Weights of a small image classifier: activation gelu.
Rows from block 5, named by matrix and row number. Each number is 128 + 32 x the weight over the matrix's rms, rounded and kept within 0 to 255. All counts start at 0. Numbers have three digits each.
# qkv: attention query, key and value (stacked) (model.blocks.5.attn.qkv.weight, 768x256), inputs 0-85
qkv.218:151113199152146147112118067157127129130145176135121091104120070102116129143139147093128112129147091076167137163103100137201108206117095167106151074151127124173163131121128088125168113159099092212085107134205117082137149101132138100112138132092147090136128079
qkv.219:084109117141066127146131081093138132146117154117177102098111105176112131085141122124162148077136101150131137135134101125098167147075157097148056159082138102110199121125091123111133189108107112158151159165087143071159162118141140157160139169151130133113192119
qkv.220:121137127145144132121168107164124144160115104156147145137132184119067155151160162140137189137113139153098128144076125142062086128146125165067094073113070210103176095130133108123140146160128112160119121140141172160080140133092087102107133136160146097080067137
qkv.221:166182187087115143102117096124168128207168124139192114142119182133135134152116149106152136129081077098096129174155137164111208135169112133139139094135098106122168127171091163148135100099162156131165086121116139118093083094164173092153149133140122116105180110
qkv.222:164162100151152139143130108140124162132091089152146118127094137155085128172124124151103091110128146080087120110100154174087153093141173178115143127105103155157110094155170118134139149138106135133038150120133130138121160102159141115125140154141133104125160190
qkv.223:123107135106111132137144143089176069171082104111154177136045148164086148102129165224140126156139107104155133152117128121103194095140105148158104117213175139124095190104177112172163111146141145135117079124137101144120089109157195088082162104150190074083184154
qkv.224:197189142098133108094145163144086106158082158114138117160154120142130197141154141145125082095073100134087094100115083143178125113108170147121087130111096124188153146113108147129098079089127115155099121096077133048086134132127128167165127162155073065130115148
qkv.225:089122138114210165148113120105071111158133147125119129120132174154073133109141149125068039093150181116084097085076107125139161088138117170125123152218110147136176111084130050097028180170133158197138137172095136136141172122119138142153169174124151073200075115
qkv.226:176155138118148184091044173181094075166131102148174115152169143189124113080153139161125145109195138167063174126131083111172138131109152124117138137102126074079132123081068084116188128142132100122121079186098144151164151116102134123129135141155189110157087082
qkv.227:132214062191103126129141134163126134099137112141156149055100127140063121133133163075079114142156171171115082130129190085196121147133154129151125158145136115099140105125199071166127092129117135131134160156102135138170155120123097134159149134162129137057111116
qkv.228:144198158143135108102187118137088131134160130082148170074147118152139165127095102097095158187143069113190113096159117131107118164106140172170099197155102073186090163135149158107086108153180119136103129125127096097134078094143099119099157182168148135124120192
qkv.229:142214112126184146112083096107129156164087100160159148133124098108116098120155177105037187126105177122124110151158132179164124124154088077126137123154086133101151081183153146085085133100119163092116130095148179123143085144147090131108142143132093127153175154
qkv.230:110126114088135187135160118069132088120162096137107174134107153144105115132093127175122151108127096145100161066104088162196157113145148166109158162076154108107115116094117074125149104099155146129104097151115186133069119165111110117111175110113115143111075133
qkv.231:189148161122167117140112103150103170128159106150186192112123147181109114163137133123131093175119112120164104171128166132102147157102122146136086123160131154158163063133087156141127122129106157111145172092118071149133115150183112142141094139130127152131179127
qkv.232:150137182106097137118126068109154051091097181061135115230185192111104136164066099168255108107159084120187176118092126133180179178101110185138107145163104127106174102154155115104066086086095147088130108142118075072189194104108042168140142096107132206074148114
qkv.233:173143098047118104142111153123127137119149188135139104181110100117142188096135167167139129136121156137155135154174150106118149143091138131096139139142117133161104171137111103101072099130220093064144127086169129118077079085103103176167152088169128092171173179
qkv.234:148108128112045120131169096128113100137138111111110129121166134134093123157143207089137157120219157110169153168124134173109128109157178124133036161110228117106131198140118081060091103161064120086179144153106107110103158087150118091157128127093086120117121114
qkv.235:165132147087124133158136148156127125103126104118083174087157142144097125162176074147132112124101151170092093127075107116116133105108138057126126104120099133191107136142109153142115128134097094093135096160123135140135130127138077164067108115156115128136142148
qkv.236:105160121142108226141184129149153110098125172130113131116125127112144139121119142157098120111117078108151162101134128140194069124069158057081153105117059116182155107120144092147108085132174164143063180132120167096144130171146188120102103122105177125150152145
qkv.237:159085156111108127061146132133136162126100118074157116105157086096199104176160183139192110100161077104117138082099137185103107146147082145158127109132136138149067160189090071152146166126099082129146119137054099102119148146210127148141130099178085057198132085
qkv.238:121085115115190191167131193122111127092128165115129207063099131134111137152097113061137129124107086122183102132097107100086108080138053157125138127188135113136134170063125084149140088113136145144191101151128174137088121158158075127129122100101207110085177133
qkv.239:092149117142154114111079095115141150122139138148128068132115101086116124165156134215131131075196149105074168130152046144147102119110089111139137095104153157140168091133100114109111174097126100076091139183153132123105120114136127128112112105153084145178150069
qkv.240:145145105177136132087150088105095127170140105130135125085145144151132181128111154162134125148123145125096124195146138158212107127103124107111126146189083126148149094114118168130121082102167133127155111139093117149199106129189129170105149145112131096108136112
qkv.241:178135139110100136133164126106144134091063193137111136178170175114081143082098080173092109167125175117128136128212131137118087114157111155107164126148147189147176093129144102131131108134104187089150146030177188104136103092090184148078182113130080143153126111
qkv.242:128096104129135137144077137113144129096116143173087148125103132122106123130118146125174151078102208117174082098115138147104070104103130107152149150140094148116115181136140122168105116058139087150057158079175130131083074132100141185147149126137143146107206148
qkv.243:123155165123108138125115141155089140113112146179085159096151155119092119123120133109088032097141117123155118169175183125211128159138142157134167122191118144126111124173146136148175140088102094149135143165152124095114119051125110129158154130195105107092140106
qkv.244:115163139141095085119116089105138131132135173103127102183149164147167144065157160096143122127110165165075094095058121126120161144157112148148108094121116145119157118107108183094187107070091102130070114116139101163131130178122131176136137189128174161132085171
qkv.245:140082083119098131094053114155110121093120133071150081169101163160148151105133150170102137078153140109101116130162183158122106100163133094133106081126104162130206174102169131096131120087148209068126090113127109116159063134120106114113134098092132076125147117
qkv.246:127091101117125123162162149147177072171092078067120160170128143120122101171113121102159095107149186139157063130097090113121177142085170091110120150071133126124108162175123119177205073135168126172113104116124158096164153178144116107142146115147135093109104119
qkv.247:142180087142085076153133144117101140177107138137168147136149168140107026108128177201103114148123157143088104127114098125120135150177146157121109133085135108128071100127128086116093163158106180173155136156125113125129081128124124096141118117101152141149157132
qkv.248:141085113091052189116164098139094204158119071128132121142096085120109120131211105134043129157108139157134114127163071070174181089126138059103153182156137173132151145115132122137187125104147121137154188081094101163110058167091170114101080147140123083122137143
qkv.249:135164169101071203124115091113149136139202121149141196126147110144120145139121062106192114122090103104064000198136127184149148084140149124139064099140094125129138085087175155150143154147083095084179212144181120136141098113079152058156084077168147090115118139
qkv.250:100133098124050072120123128154154163162167203144108082153187151214211100127159172170099146125091168185077185189124104121118162130169143117135123171126152161153119130104146098150100143131124084106142110121057075098132097081140118088124121139106162057206126207
qkv.251:159140186128162112133118147160106186146203085109107147111163115143152121115172167050150092131142098115153138072107097163140160121104135174091066155164129104153134100119079141142136161147140212145129100177121114120168104098174128134209159141159108137085103100
qkv.252:146129140148118113078099112131145105139164141108168118080170124127180102114149151119164177104120074101116101161113146156158109082178071115169149077122156151134168146141175112148188111150154093125110142171054129196116197065169160164143082105033067111126147136
qkv.253:070160079182072101155122137079141139097127081087050134178182106045177164078148088160130172122167134166110129176151108137115098098154232118102102113115200153148092128087152137102161072080131142174217126117120094135138144083099169173137136066116146118210115111
qkv.254:152116146127089136113127104167126137132145047145124137143085133069065150110165127190089118148138136141115145162153172132031114192127094133104131123120164145160077089176126119135099112146149157127186130128116071155155177135136121150123152157107156055140158164
qkv.255:113099196152104057117110102122117144182112090142139126120144075118132131146078152149104186101153122140104120084093071141148128103118137114098167135070122111119125116168102163130088119112106168162176146131154143111139148077155121119121066179144156081157080117
qkv.256:140142123134194125131080103173163094110202146211117064085188170169115111202123117089253105091112139201055101121064205160087131200160154150124021211109148112138086153077067128121178098195072174137089104149095162170149097101132147091117185134168097132113095156
qkv.257:122151134164154141186111158130136192157156150106104092102086152094104139113166119132110115123154123135096135094192157125133150140095106193118168093062118076123077146127083156131134148157157125120166087119108130181147103133107182078126145095055128195181114156
qkv.258:065078085136132143097078090114092109066091161088121116172155090118097129129074198136127100130133102149094143099103108184080134110152136117121181148102134146094149096186174101085110093090105159115104103117103120121141115116099180175116109078125150120152149128
qkv.259:086188129143150108115101197150147122167146106116126135138140117131135072126136188151071145151139172227091168115117123132152167181134068079138120071135142178101118172102160131145255171102121074148077098110136156120104161141097096139108142175114094145153077136
qkv.260:179062115153127114118077125129158126116099141143193115133114143059117140126118159125122167161107137132171101126074090118092086119128161145156147094160163144156174160132115167119232159112138050118137099083134121130113093190115122095124112183119172121158142119
qkv.261:161135098141126124155139128069140085136140149107093172080136180150081078067152068144138091202128177137119157089063180071138181105120105085130136139096211159173146193132212160070145086121130181088106112183066159104123166210116153126160126117155098066061188079
qkv.262:141174110141175185134185076205160126151106127061113115152117116101142133037131191135086156148106156053152120093210139160170127172116117200077203157158145072149126165121084116102117119160109110141100181127122127139079083054120078074143128085135120129132106130
qkv.263:119147124066093167132111090139135114137081066145104124138138117151144094119190129128131124111152113186078150121116181132069145080101176063112122139135130141092157119106149102153067156183074145143159207149133148112148051136178162200116125139121099156097121173
qkv.264:147145147150138164049013108085127117152131093121125133112118089161126114094167121144222189077129082210137101027095235149085215097179146079034124176052081118113116124104161148072141156130138144163126154126127113156111119131136076125101115136147159080132118176
qkv.265:087072135171134083083142088125071082125163080148126122149165146141158045167130146124160142148105097126144148157116102102131124195134125093130119143148099177114140168105158197142115126114191173105124186145130132174131120073111108130128096128193164135112093097
qkv.266:128087153116089076096156139142118103139121214158098113113197162167125183144157199083203102129103192163186148119093153133122100116125119198088119138138141172141081192187105091146139095148153149111184145124136120085121152084070135168132099128123107103150143080
qkv.267:119133143099162124168099088082164122088199129145175037116164116134123123162164110138123140095126161149113149179088165073106154124112108127143099141117156135076105158138126088166129065181138096150114142132137047079170116114149171110145118137120081174147134073
qkv.268:093145077117082204160127156123144133094112158141116104059165135123089155126175172109121118127064146132139125147089099107155086077175157163118105112114150091095133153028083120115075119120085173119092145069085085104083191138112065092142140137108091138149106073
qkv.269:124106110142152051163107082094141156186136159084147105150113141100159140148120149156162132147152096128149075050142111127181087168150177112083158124081130093140167150140104105123088095113181114177094094178133201158133084109115143144113172092046101163218119111
qkv.270:133108138121143063144156107105177091124057089199142161128110081105107125130116073113135084186088197145176115106163176199161121126153061084059144085151163120162155124123206104084191122149108060143193159167092144148135135062069150174142095067152083114107066140
qkv.271:181061103096189090177165157145115149122099168115132152118167089098172213119156151148090173183120071073112121149128121188236087092180168132132182134164150087190098148117162107098160084161073144072141122123160103070149158175082105090118121137131141138133172180
qkv.272:120119118100127128105108087150125179133101107142166149061102137117154153203143134120148118095170125060191129159203109086173193107114181111136205140163088108127176133152119091104152165138131126103090143092153169091109106173135102165163168123127132115186146100
qkv.273:154116135128167145165147160142124066204101078156153099134115104164109117135097126156165155086131159190117079040108059113149107166159094089097151149071158125142147101143172149181101097110150071100102098186064111134144160086143164098154167147178133104142124131
qkv.274:062146125146078106194198105139147172070127147097079178089095139132126127137168147075129099080055111075150064122075115156178159107099134131176143100124144118108166095084181171255120164120133094151145124085112158052135096055091131133132168113158094172100118114
qkv.275:051130161103112121058094120088137161107169120157154099197127126137061128146103112175124177140104081094174150186139135142106117147117099081148109115053131158110104062110150127099162118118104118145105099213145158142081034085162077101040161084141070098040078073
qkv.276:098110124181140077128132168088158144178076081182143137115147153191102147189081127071135097129165165143156099096043135162111120175160077119160100141115070139114143172141189093199090088114139046142086083149042203131102127096130163103163114084142125110070122193
qkv.277:082158113103106120135129142209070106124137156148148101219121115115172057105064126183091132099162175132110134128155141145159076160158047060148121144156122168125119152123143181138133114168154145098160115160134115126174132149061103163136171152114116164127144133
qkv.278:144138092113087105124153137090091117143151147204098121081132159099120123125058087110132151147176219167120146134070111096075144140105113110110115149126146126104110173134238147109170113092133155152135154113116143155135168103074067093143136093163153209157153082
qkv.279:093101108199131159116173103075172121185106136097146151095080128138138124163146170110180152109152177083196088123172110148169180095112096161123162107137118122130107105165132149122085090172133171155081083077121142130095193125186118079156144129124118101168149121
qkv.280:112093199106152119151135111148149095156085056148119184125138154098193089094106112167082121160100119099047086152145092169159144092170130164161126115172119103159113190183165075146157076095077136143123119073138121215141086138104131120147148069092105169117101063
qkv.281:053132133177115178086098151143083144163079119095158148126135110084118138172083204154130163084140134134131128097114106122164122153116084122117105021190104095182161098148141163097176091077097094077099137101133146115091115128141124147161105176074083115075107126
qkv.282:173178216028098116153155077157088157137184137118154146177161084117121118120093143131130112142115108130152145203116146149152154129141150168118164098113165096129150094172048104111194185151132161108181180226154132059066124158091157087168101146165120110155181143
qkv.283:099145169080182084166102117174105149101213143112235101100095081134148082141169072068159143086133087106169145127111114080099129135135177155127117101112124110100140027079169194060081143104133113160115057182116156074110132185176138124118129141079157108200094149
qkv.284:117118137161164060151166106078151110094133159144099142116106168183067176114145146043106094151157140157144105099078134141138138150105118165116128123135129134175109075131139108105091099141101131135121122185178093108103169086103111168179143102146089096110037140
qkv.285:191107148132093087182173158159196099037155172131112126001127098091139108105192070190167132141129148150125164142140175053095164117188160122082101128156145094073115071126152067126158159107145149127141169161118125177092117210094167154121063176161129211173175114
qkv.286:110182183143157116130113116168080062098106113182166118169110028093189063070120132130083126064075185137121103040071141129158145120175044097112135065183127246087079156112096156081121074148112067086127125138114110086112138082157156115157045116111067129143144126
qkv.287:064157114166177135073088056145135102145173155168159097123116171113133104096075229150141159071130074165112123141124144110168114129120143168122118142122120078170138078131156092133150158077108107093103121189114135175160155156073102131147172122129178132108158147
qkv.288:108092186213172101151108113130142071102136161122115109148165167165153170172115086142089100128131143151079106129136154093099113133168120103047113149138125168080151113138099092137115181123089124155093125107132167127155144063193113063085106139091066158144152115
qkv.289:143088081099121073188196127180106095149152169185110134134136125075202168143156157104097135133153105204111110119123153153217161084169097185105139087117135101124086088134165120092079099103058100095137107054127136159158163106145129197129133082156171158141102126
qkv.290:091105178144114142119073155107131104133121135084149145130180125152090185099111205115095190146093092145133121091179132134128136174154110170101150107123155163199110155110151088153143131145133148072167192189131154103086136091098095096107081166102115102119147101